python train.py --encoder_arch="vit" --model="segmentation model" --dataset="dashed paths with two dots that lie on the same path or on different ones" --train_examples=295000 --image_size=64 --crop_scale_min=1 --horizontal_flip=true --translate=0.12 --cutout=0.25 --num_classes=4 --encoder_norm="rmsnorm" --encoder_norm_position="res_post" --encoder_activation="gelu" --encoder_head_dim=32 --encoder_fused_qkv=false --encoder_bias="all" --encoder_qk_norm=false --encoder_parallel_block=false --encoder_moe="soft" --encoder_drop_path=0.15 --encoder_num_experts=8 --encoder_moe_every=1 --encoder_expert_mlp_ratio=1 --encoder_slots_per_expert=1 --encoder_shared_expert=false --encoder_patch_size=[8, 8] --encoder_conv_stem=false --encoder_layers=10 --encoder_width=256 --encoder_positions="learned" --decoder_norm="batchnorm" --decoder_activation="silu" --decoder_channel_attention="se" --decoder_widths=[32, 64, 128, 128] --decoder_blocks_per_level=2 --decoder_block="plain" --decoder_attention=false --decoder_upsampling="transposed_conv" --label_smoothing=0.1 --optimizer="muon" --muon_scale="match_rms_adamw" --lr=0.0045 --momentum=0.9 --nesterov=true --orthogonalizer="polar_express" --adamw_lr_other_params=0.001 --steps=5800 --batch_size=384 --epochs=7.5 --lr_schedule="wsd" --decay_fraction=0.4 --final_lr_fraction=0.1 --warmup_steps=290 --weight_decay=0.09 --adamw_weight_decay_other_params=0.01
Rows from block 7 of the encoder, named by matrix and row number. Rows with one number belong to one attention dimension. Each number is 500 + 50 x the weight over its row's rms, rounded and kept within 0 to 999. All counts start at 0. Numbers have three digits each. After the name is the row's rms in percent of the matrix's.
# q: attention query (encoder.blocks.7.attn.q.weight, 256x256), inputs 128-191
# k: attention key (encoder.blocks.7.attn.k.weight, 256x256), inputs 128-191
q.186 105:537440466546579474503479471548510474551408449424564493513501588533507502478471454498557465475452470452489522557437437479467406522467506579472433580443481456485473506457604477432490468451467426
k.186 102:544426541458489504505493506430466484482538618475390400460498440461444590549553480514546558580505504520572458497491524417440497432549487493443541530425528561531516505553453512437542497553473462
q.187 114:462496530441556537502464469533534606504361559542508516463528527517444483620485440470448454543491455427523469426483442489514457465469445462585467505453459507537521500492563480540527497580510530
k.187 107:479489501482519463459615493524519555439427492473554487562571511509547402470541507508518479471373559555543468545532448440503575474550533554472560462552487443466503516457502392483483569468458533
q.188 111:531394603530478418504570534466516518499509524470519405448514507428302536471479518516525537471491587532528448409505510470497489559574445409470431443560573470601542483567530526519519619385458527
k.188 104:572423463395592531385436545491564460518432466507476546363493408469512558571556525478473534520533481527489471518456508426549483564546433475478513503483407592485542435410471521494504529427464475
q.189 106:433515462389510509553480509594519497474547582440382469632554553486506524557398476545469542565493499498484511477487523444436533448492526490596483488608473532527551515558499423494421491511516509
k.189 111:483625552511456501544581494558470522533478484522485559470509472476535510564499539424497536451488460526413496553512615441479481518500519469453468475528474460453532600514484455441398451440448592
q.190 093:383494462508511505403577511566541526581497478449545564698542523543508402452544499454451496442482469492544440507499518574425413474421496546571497416522442581479479505418455518521472590497511391
k.190 093:559537496504429518542459542473527493531464478620408436524486457482610548498520527585492526473488575502465491555465570520504510440543546510577437615463593378528550552487547554447469543482532461
q.191 110:527508475506473474555548447516429438420444532524435558481486455467553454397485477405489507500554475588478570584532497539485467553453591594357482459404500451444490557517436468573527482487515502
k.191 119:395479539521437480468489513545413526486559469517446459477506525466448479465456460549502414499613493518518548543497498584553480403454502555487471516366562579547486423400580547509492525496503442
q.192 087:540484576470579514497512539487473518497456478444489539529547414495515499595587448421454547592460544510456523485515416489529535425523475543473503452354561482487521536541527511406501530477501485
k.192 073:524503481410517531481406561481458549554512511509551423541496465515475491507449387569594520556518506433531396491561508482518595492420537450590602563541489520554519534532591514475523512592494564
q.193 111:503461507553559384519560546537486476500454550561528482549437430551514460475439499478516455451496550480574482481445501445525457443486573447424521498533523537483524554590520492562521475426557607
k.193 107:430451512450515532462507569507515606431466522578536466527568476563513378504472549551496461483528524489466559466500520485397500586452479493500497535541509478385520558540506536459486385466575540
q.194 094:469476507446560520524563481494568524510494552429475541559432517497418527533488555548530471505574609460514571414555405453540524475504443421511479423473518519435484490483447582587446396470548519
k.194 086:453547400495396533504507492496404449516626507532513449548500551449526527493508497510546473397455502489598517489596484388431502435473501454457511558543451483617510474488564581504557602436460524
q.195 103:489513540533475521536516503444528422555584514482428381581474483512497450427549487562471411505523538617410555530445481468481444471463555499403536492536481505430552461516466467414422537533542537
k.195 107:485471527481547545528507587553452432494483493510533480582515555507552497492459527511503528451464433508424558465531518477487492492466409545516464564648551496436446499492571382525548527379495561
q.196 097:524555437576448491496483570475419479560449548460455578429496547511440534531525352503504442532517559518416530574516503443546434560457506518490576497459527513551434467470464467548472407460514470
k.196 092:484390508527492487523579486510599517528517530439507460522541466569515570442433437475527514479557452480533485420531520424479566594371511457563424549580446412419445483529595420443524426460533514
q.197 101:454493582476480519472511527448434434490494551498450517447457505495488496491475529493538486383576556477546455560560416557508486515480485500409521451515479557461483607431615621532408458407442529
k.197 105:444440496463495540517474498485508519481494591476436431465567558490474558462480561467554597527467469553484511499510449511524470456481426493570465529566573457509417467490468471609609476532473510
q.198 083:479548485533559476550537423526391464514495554458442470472444509513414492462435593571526494533414456554435480567577505479524538468436532509430507569629522512494507528518466584598530414503530480
k.198 092:458464487488524566551518483507550490470502538486499329511511531541420481488436583527475544406521502553447583456537488514440520464471369412565521526536516499537382546541534503495586496502520582
q.199 087:517564545531481471481499458539506463406476475563586483510555562570511624511480444461433506486465480463508480491584528541524493441575472412472522486461488538548520513476432500512573529505452555
k.199 094:502533454475456518419454485575523524435425489531433438528516494539484540469549467417559365513565575544584499499484407525546505538535568524556463489414495494518570539522566492414489547584509497
q.200 105:483599472433544492537533561446481512429417552510416562468459448535426527533462432426408443504556496540457567477398450517601531444525484407563450526568531534495538522571463338542520540512513475
k.200 103:551508499520496504526512537492606577543487466479559650570485413505527526484491441457516443646465515482507482519412546455454453566487532465556538459440426510385560533472523563546465570577545559
q.201 111:413537525540452477643502521529450522512559461443422484422472603461479504425460476498446516462520537482472526549480529509479497487480462517530378518550515464528371482372535467602482554480449553
k.201 106:480445491484512530461480523486536550482575498577481476552469430534514457478418511553502499531421421497420512494520478523516496544530431547470473512566521523522521451532522449536540487414529500
q.202 098:428465450480506460534512504591537524549554471523496487563496474453515599492480539483384521420506506407463534507493469469565458628497435437598523513478487508529450488568517469533411519472464522
k.202 097:508467474453520476448489517568512419489451451515430539538504469509500496513507416484565425562484523599509515477563439537461518516533486472439512506406539476513579531516532430469398551539568594